From a checkpoint of a small class-conditioned image flow-matching model: norm groupnorm, 195000 training examples.
Rows from block 3 of a small class-conditioned image flow-matching model, named by matrix and row number. Rows with one number belong to one channel. Each number is 128 + 32 x the weight over its row's rms, rounded and kept within 0 to 255. All counts start at 0. After the name is the row's rms in percent of the matrix's.
After each channel's rows are labels from the 100 images, of 14976 (inputs lightly noised), where the channel reaches its highest value: "responds to" is what is common among them; "patch colour" is the nearest of a few named colours to the mean colour under the peak. Only what is clearly more common there than usual is listed. The data: scattered letters and digits in many colours. In brackets: how many of the 100, against the usual share in percent.
# convs0: first 3x3 conv (model.enc.1.0.convs.0.weight, 96x96x3x3, each kernel summed), inputs 0-95
# convs1: second 3x3 conv (model.enc.1.0.convs.1.weight, 96x96x3x3, transposed, each kernel summed), outputs 0-95

convs0.58 099 [127  98 140 116 113 142 104 103 167 101 127 110 119 132 120  91 223  99 125  88 133 136 169 107 114  98 102 121 135 131 113 116 117 165 142 101 122 136 136 162 178 133 113  81  81 148  81 104 130 124 148 204 158 106 138  70 158 103 108  88 125 179 205  84 162 183 141 154 132 129 156  96 111 129 168 175 119 144 119  83 135 192 135 127 131 133 187 113 234 102 116 150 106 122 134 172]
convs1.58 110 [109 105 103 106  86 138 127 117 160  80 156 127 147 110 109  68  84 133 123 127 148 122 124 116 102  98 193 122 144 107 149 151 121  79 112 170 147 140 137 155 152 127 185 111 140 115 106 124 199  79 187  97 116 125 123 155 114 142  74 172 136 114 134 125 107  21 115 160 166  82 235 110 115 103 187 127 155 104  76 136 169 122 151 161 139 149 158 152 150 132 159  83 142 120 117 108]
responds to: blue (45 vs 20)
patch colour: grey (38 vs 3.3)

convs0.71 113 [ 94 126 128 147 165 133 128 129 121  77 146 120 143 151 160  88 101 153 167 146  93 128 103 104 161 174 124 175 146 124  93 100 138 102 113  70  89  98 160 120  85  44 136 149 127 150 120  74 117 148  47 102  92 179 141 170 124 139  64  97 102 113  87 129 149 100 155  98 102  92  86 177 190 100 100 153 169 129 124 125  81 112 129 157 158 155 114 120  85 115  85 186 120 146  68 146]
convs1.71 262 [157 133 131 148 165 130 112 133 117 145 114 129 121 131 135 160 159 124  97 130 113 128 146 134 131 202 101 134 133 116  79 124 125 179 167  97 116 100 123 110 158 127  90 119 106 129 152  93  48 198  82 183 187 126 129  98 157 113 139  88 118 200 121 138 160 196 140  95  97 180   0 158 156 111 102 121 145 181 154  87 106 133 152  97 168 129 140 121 139 126 118 135  83 137 133 100]
responds to: purple (47 vs 19.7)
patch colour: white (90 vs 26.7)

convs0.64 095 [ 48 145 124 121 146 113 136  95 119 154 111 114 114 108  91 162  73 136 128 133 128 114  50 152 154 129 105 149 122 127 112 110 160  77 143 177 124 107 148 110  61 131 137 205 140  72 164 195 133 125 118  73 121 110 149 163 122 192 115 144 135 132  76 164 122  96 137 123 104  94 106 146 121 156 110 106 103 119 212 171 102  96 145 135 113 126  56 136  76 143 163 140 188 103  90 136]
convs1.64 062 [ 77 154 118 138 109 125 185 135 148 132 136 138 135  95 116 109 104 123 184 130 185  92 109 115  91  83 140 129 128 148 185 157 131  84 100 152 122 161 149 130  97 120 177 114 163 124 154 173 188  84 135  65  41 127 141 162 116 114 152 175 131  60 127 113  93  59 118 129 163  90 214 112  97 145 145 122 135  81 104 164 145 103 108 155  81 146 106 117  95 135 160  85 155 155 118 153]
responds to: count: one (53 vs 17.2)
patch colour: black (61 vs 36.5)

convs0.40 097 [133 151 168 129 120 101 149  72 146 105  76 151  78 109 117  59  71 148 116 173 172 121  54 139 116 109 136 132 121 116 102 156 129  90  98  89 147 121 174 125 103 167 133 198 198  95 169 121 110  95 136  92 133 131 144 148 141 141 130 177 142  90  88 102 134  91 122  95 131  66 159 129 135 149 163 135 112 111 113 130 144 127  83 177 110 114  72 145 102 166 198 122 195 132 182 138]
convs1.40 080 [ 78 157 124  83 140 141 166 144  93  92 120 147 146 145 159 171 127  69 144 119 109  87  86  68 127 106  91  99 112 137 152  98 147 154 112  90  84 180 127 126  60  99  98 149  88 127  97 125 145 104 142  84  97 132 149 141  69 103 223 139 106  75 143  99 112 109 120  81 113 105 139  81  93 133 149 139 118  98 152 150  98 119 120  97  87  73 110  86 114 126  29 135 140 120 130  97]
responds to: count: one (82 vs 17.2)
patch colour: grey (30 vs 3.3)

convs0.15 083 [140 126 145 148 114 130  65 122 156 116 106 114 147 165 134  91 124 103 177 120 146  83 106  59 117 180 146 124 179 115 119  94  98 175 115  57 154 116  95 138 135  99 139 100  86 124  96  28 120 191  69 138 138 133 107  84 129  89 140 109 116 164  92 136 159 118 137  73  84 135  91 159 150  82 141 177 117 109 120 129 129 172 144 130 133 104 136 126 148 155 111 156  25 146 128 109]
convs1.15 061 [198 142 146 129 141 130  85 179 135 159 159 140 119 144 132 121 168 107  98 126 114 146 142 164 135 162  93 127 145 102  69 136 115 161 181 110 137  80 132 105 189 144 115 122 115  99 146 105  44 174  77 199 181 126 115  93 157 129 145  59 103 185 151 133 158 187 134 125 127 169  44 149 159 101  87  93 122 158 168  94 106 115 112  81 171 113 142 131 119 124 114 133  93 122 116 113]
responds to: black (53 vs 19.7); brown (43 vs 19.9); blue (40 vs 20)
patch colour: grey (30 vs 3.3)

convs0.49 099 [122 125 162 150 108 171 157 165 145 151 136 144 107  87 142 136 197 132 130  88 193 151 182 132 145  88 162 103 113 146 140 138 132 121 131 151  98 176  95 183 161 152 120  93  69 147  59 127 151  85 220 148 173 120 134  95 148 111  98  96 140  90 213 111 126 167 119 152 139 162 158 106  74 157 159 156 142 123 165 102 112 163 121 119  97 100 183 111 184 108 110 120 101 124 121 139]
convs1.49 103 [ 86  86 109 113  99 120 124 126 131  99 114 132 137 114 113 138  96 142 134 152 136 128 112 146 135  78 151 103  95 131 185 119 165  79  65 139 121 170 151 153  89 122 157 144 164 121 122 154 173  69 162  45  88 120 133 168  95 139  82 181 156  72 134 113 106  45  84 165 155  79 235 104  86 120 125 112 115 100 120 164 130 144 130 153  94 107  96 151 119 137 112 136 187 135 131 143]
responds to: count: one (76 vs 17.2)
patch colour: black (84 vs 36.5)

convs0.77 096 [163  87 105 113  98 129 169 181 152  97 110  58 113 115 133 145 157 147 179 172 160 142 112  80 134 170 140 190 157 131 138 135 112 185 101  72 117 140 130 160 121 130 152 107  54 128  14  88 138 133 131 122 157 119  81  81 104  81  41 130  87 138 125 133 146 127 113 133 101 129 120 137 137 132 161 102 120 107 101 147 142 138 142 160 140  64 110 112 172 107 101  95 102 133  85 122]
convs1.77 106 [140 143 146 107  94 164 156 255 121 123 168 224 162 107  94  94 119 109 210 133 195 110 124 103 115 126 146 114 116 146 145 149 127 123  88 154 143 156 126 158 153 130 142 116  96 130 109 104 179 124 155 123  84 110 182 155 102  87 102 133 107  96 170 149 105  83 104 136 170 128 209 116 119  92 183 121 106  97 111 128 157  85 132 154 148 104 150 131 124 121 108 134 156 115 132 127]
responds to: black (48 vs 19.7); blue (47 vs 20); brown (42 vs 19.9)
patch colour: pink (68 vs 19.7)

convs0.73 136 [130  93 104 153 185 113 123 160 118 123 158 116 134 145 101 108  67 125 163 132 137 119  75 113 131 180 113 163 182 130  99 119 143 160 110  87 126  66 137 114  75  56 144 134 117 101  95 133 108 176  71  57 129 141  92 129 107 184  67 134 138 167  52 147 133  97 123 137  97  82  98 147 173 108  89 121 119 131 133 159  94 110 147 123 167  95  82 125  75 141  64 164  99 128  98 106]
convs1.73 079 [191 141 188  84 134 171 147 233 102 136 143 219 168 158 131 161 171 121 200 129 112 123 117 122 168 141  81  96  97  95  92 147 143 158 125 116 105  97 117 103 141 127 100 140  60 146 121 108 103 154 142 152 153  94 164 101 122 108 144 100 118 141 129 155 162 166 104 121 124 135  82 133 147  97 136 100 109 158 170 108 115 107 142 123 182  78 121 113 152 114  37 153 124  99 142 118]
responds to: purple (56 vs 19.7); blue (48 vs 20); brown (47 vs 19.9); count: six (46 vs 16.4)
patch colour: pink (65 vs 19.7)

convs0.48 101 [138 122 156 127  57 148  95 134 130 106 139  99 112 121 160 102 156 120 129 100 161  92 183  76  71 104 150 108 148 129 125 125  94 149 128 112  70 164 118 183 173 116 135  86  84 182  88  57 154 124 163 155 146  83 131  89 177  62 135 105  84 135 165 122 119 159 132 101 156 119 132 140 146  86 171 165 147 145  81  93 141 132 120 109 128 130 186 115 176 120  80 115  38 144 108 118]
convs1.48 057 [ 91 102  81 122 104 129 129 122 147  86 175 115 140 114 102  66  75 124 113 143 117 127  93 124  98 104 195 133 132  94 123 109 118  83 114 141 102 139 122 155 185 130 179 118 160 112  83 132 187 107 169 109 131 133 115 135 118 137  45 172 125 100 131 111 114  28 112 127 146 126 231 107 124 106 181 124 158 106  96 110 161 125 157 183 143 104 115 152 165 139 183  98 147 131 171 115]
responds to: purple (60 vs 19.7); black (49 vs 19.7); blue (48 vs 20); brown (47 vs 19.9)
patch colour: grey (36 vs 3.3)

convs0.9 086 [116 109 189  93 136 168  95 127 104 130 100 158  87 132 120 101 168 118  48 129 123 122 211 105 136 100 162  91 113 126 106 156 134 177 129  59 152 177 136 149 193 139  77 126 102 166 142  68 129 118 165 170 174 159 137 102 155 123 147 126 165 143 191  96 141 163 107 123 128 157 121  96 109 136 141 173 129 184 107  90 130 185 144 118 131 202 162 122 153 140 155 161  96 101 110 118]
convs1.9 105 [ 83 146 117  94  92 134 146 105 142  90 169 109 128 121 115 127  81 111 119 126 130 116 126 100 102 101 163 115 135 135 160 148 106  95 107 173 137 164 131 148 132 102 155 137 134 125 102 139 215  69 174  91  88 103 140 154  88 131 121 170 133  58 142 138  99  51 104 156 151  80 255  91 102 129 206 128 125  93 108 171 159 100 109 166 126 146 140 156 115 149 108 118 162 116 130 129]
responds to: count: one (41 vs 17.2)
patch colour: grey (29 vs 3.3)

convs0.35 079 [120  90 130 134  91 142 144 158 101  77 164 130 138 123 115 121 200  93 173  96 180 151 150  25 102 109 164  95 141 160 127 146  59 108  99 154 136 156 127 154 170 126 133 104 119 139 106 104 146 112 174 155 132  83 117 102 180  39  88  90  76 166 185 126 175 109 116  96 156 136 138 116 120 133 110 126 134 163 109 129 157 154 125 103  92 119 156 137 195 111 107  62 140 136 137 119]
convs1.35 065 [178 135 138 155 155 117 102 125 131 148 134 115 140 154 119 144 162 137  90 126 119 142 146 162 120 197 101 130 146 132  86 136 113 183 159  89 140  73 114 105 153 133 108 117 127 125 154 107  81 186  86 206 180 117 131  67 161 115 108  99 119 177 138 150 172 210 153 125 103 194  17 171 141 109  92 113 133 156 155 111  97 109 109 118 200 107 123 137 142 141 143 160 134 112 123 130]
responds to: purple (44 vs 19.7); blue (43 vs 20); black (41 vs 19.7)
patch colour: pink (53 vs 19.7)

convs0.52 067 [135 155 112 141 119 116  92 106 157  61 156 129 139 182 121 126 106 137  60  44 118 111 155 101 177 142  93 121 147 146 155 113  98 169 118 122  47 121 153 165 145 105 104 101 138 187  51 125 110  79 117 108 110 137 132 118 106 120 154  89 174  93 113 156 107 107 139 158 123 139 193 133 114 101 152  79 114 159  99 132 116 110 106  61 171 164 153  80 110 102  99 116  60 128  95 160]
convs1.52 047 [117 123 140 107 106 149 133 107 149 156 115 108 138 131 184  84 141 117 178 120 155 157 119 109 141  95 163 145 175 142 162 121  61  91  99 145 143 147 136 152  78 138 167 147  78 165  72 104 170 106 133  98 116 140 100  96  82 136  79 134 128 132 125  79 105 150 145 172 106 106 198 108 116 188 129 168 136  89  89 177 176 158  60 144  82 183 134  98  97 174 156 150  67 152  82 147]
responds to: count: one (41 vs 17.2)
patch colour: brown (62 vs 11.7)

convs0.28 081 [166 163 165 171 141 121 116 116 101 125 153 129 159 196 154  92 119 136  79 122 100 120 115  70 132 140  85 132 156 110 116 111 152 101  80  99 182  85 144 111  87  77 150 153 117 123  79 101  98 131  61 128 146 166 105 122  79 107  72 146 125 153  65 116 132 153 180  93  85  92  59 142 170  90 102 128 112 137 111 171 137 122 132 108 173 166 103  99  88 149  99 173  84 147  75 103]
convs1.28 117 [151 152 132 141 158 129 113 155 118 177 134 118 124 136 128 144 167 134  99 125  93 140 135 146 132 186  87 145 135 113  83 117 123 179 180 107 116  97  98 104 167 138  92 110 105 122 142 108  56 188  79 190 179 143 100  87 176 123 160  89 108 187 128 132 154 196 154  95 118 193  18 165 154 139  90 123 133 171 169  91 109 116 128 108 170 104 133 111 135 128 121 146  82 141 133 113]
responds to: black (46 vs 19.7)
patch colour: pink (49 vs 19.7); grey (34 vs 3.3)

convs0.83 155 [103  95  98 113  71 166 126 173 132 107 129  98 127  84  95 124 176 141 197 118 177 155 152 114 125 154 211 126 128 133 127 144  97 129 136 140 104 188 143 176 155 104 150  86  71 123  64 104 150  85 204 156 141 135 120 118 145 116  72 104 139  94 218 137 129 143 103 140 144 149 173 124 139 116 182 133 164 132 118 115 135 137 135 139  83  99 181 139 186 105 108  83  94 144 116 150]
convs1.83 099 [199 124 146 122 171 151 113 198 142 169 146 156 133 164 133 135 155 136 164 130 145 151 138 139 144 181  96 134 127  93  88 125 132 175 141 110  95  88 117 116 151 132 105 116  80 119 144 105  84 213  97 191 185 118 145  79 132 120 132  91 117 220 133 139 161 176 131  88 114 183  46 151 138 121 127 113 122 158 158 102 129 124 143 128 191  92 123 111 120 113  92 164  92 142 148  88]
responds to: blue (47 vs 20); brown (46 vs 19.9); black (44 vs 19.7); purple (40 vs 19.7)
patch colour: pink (75 vs 19.7)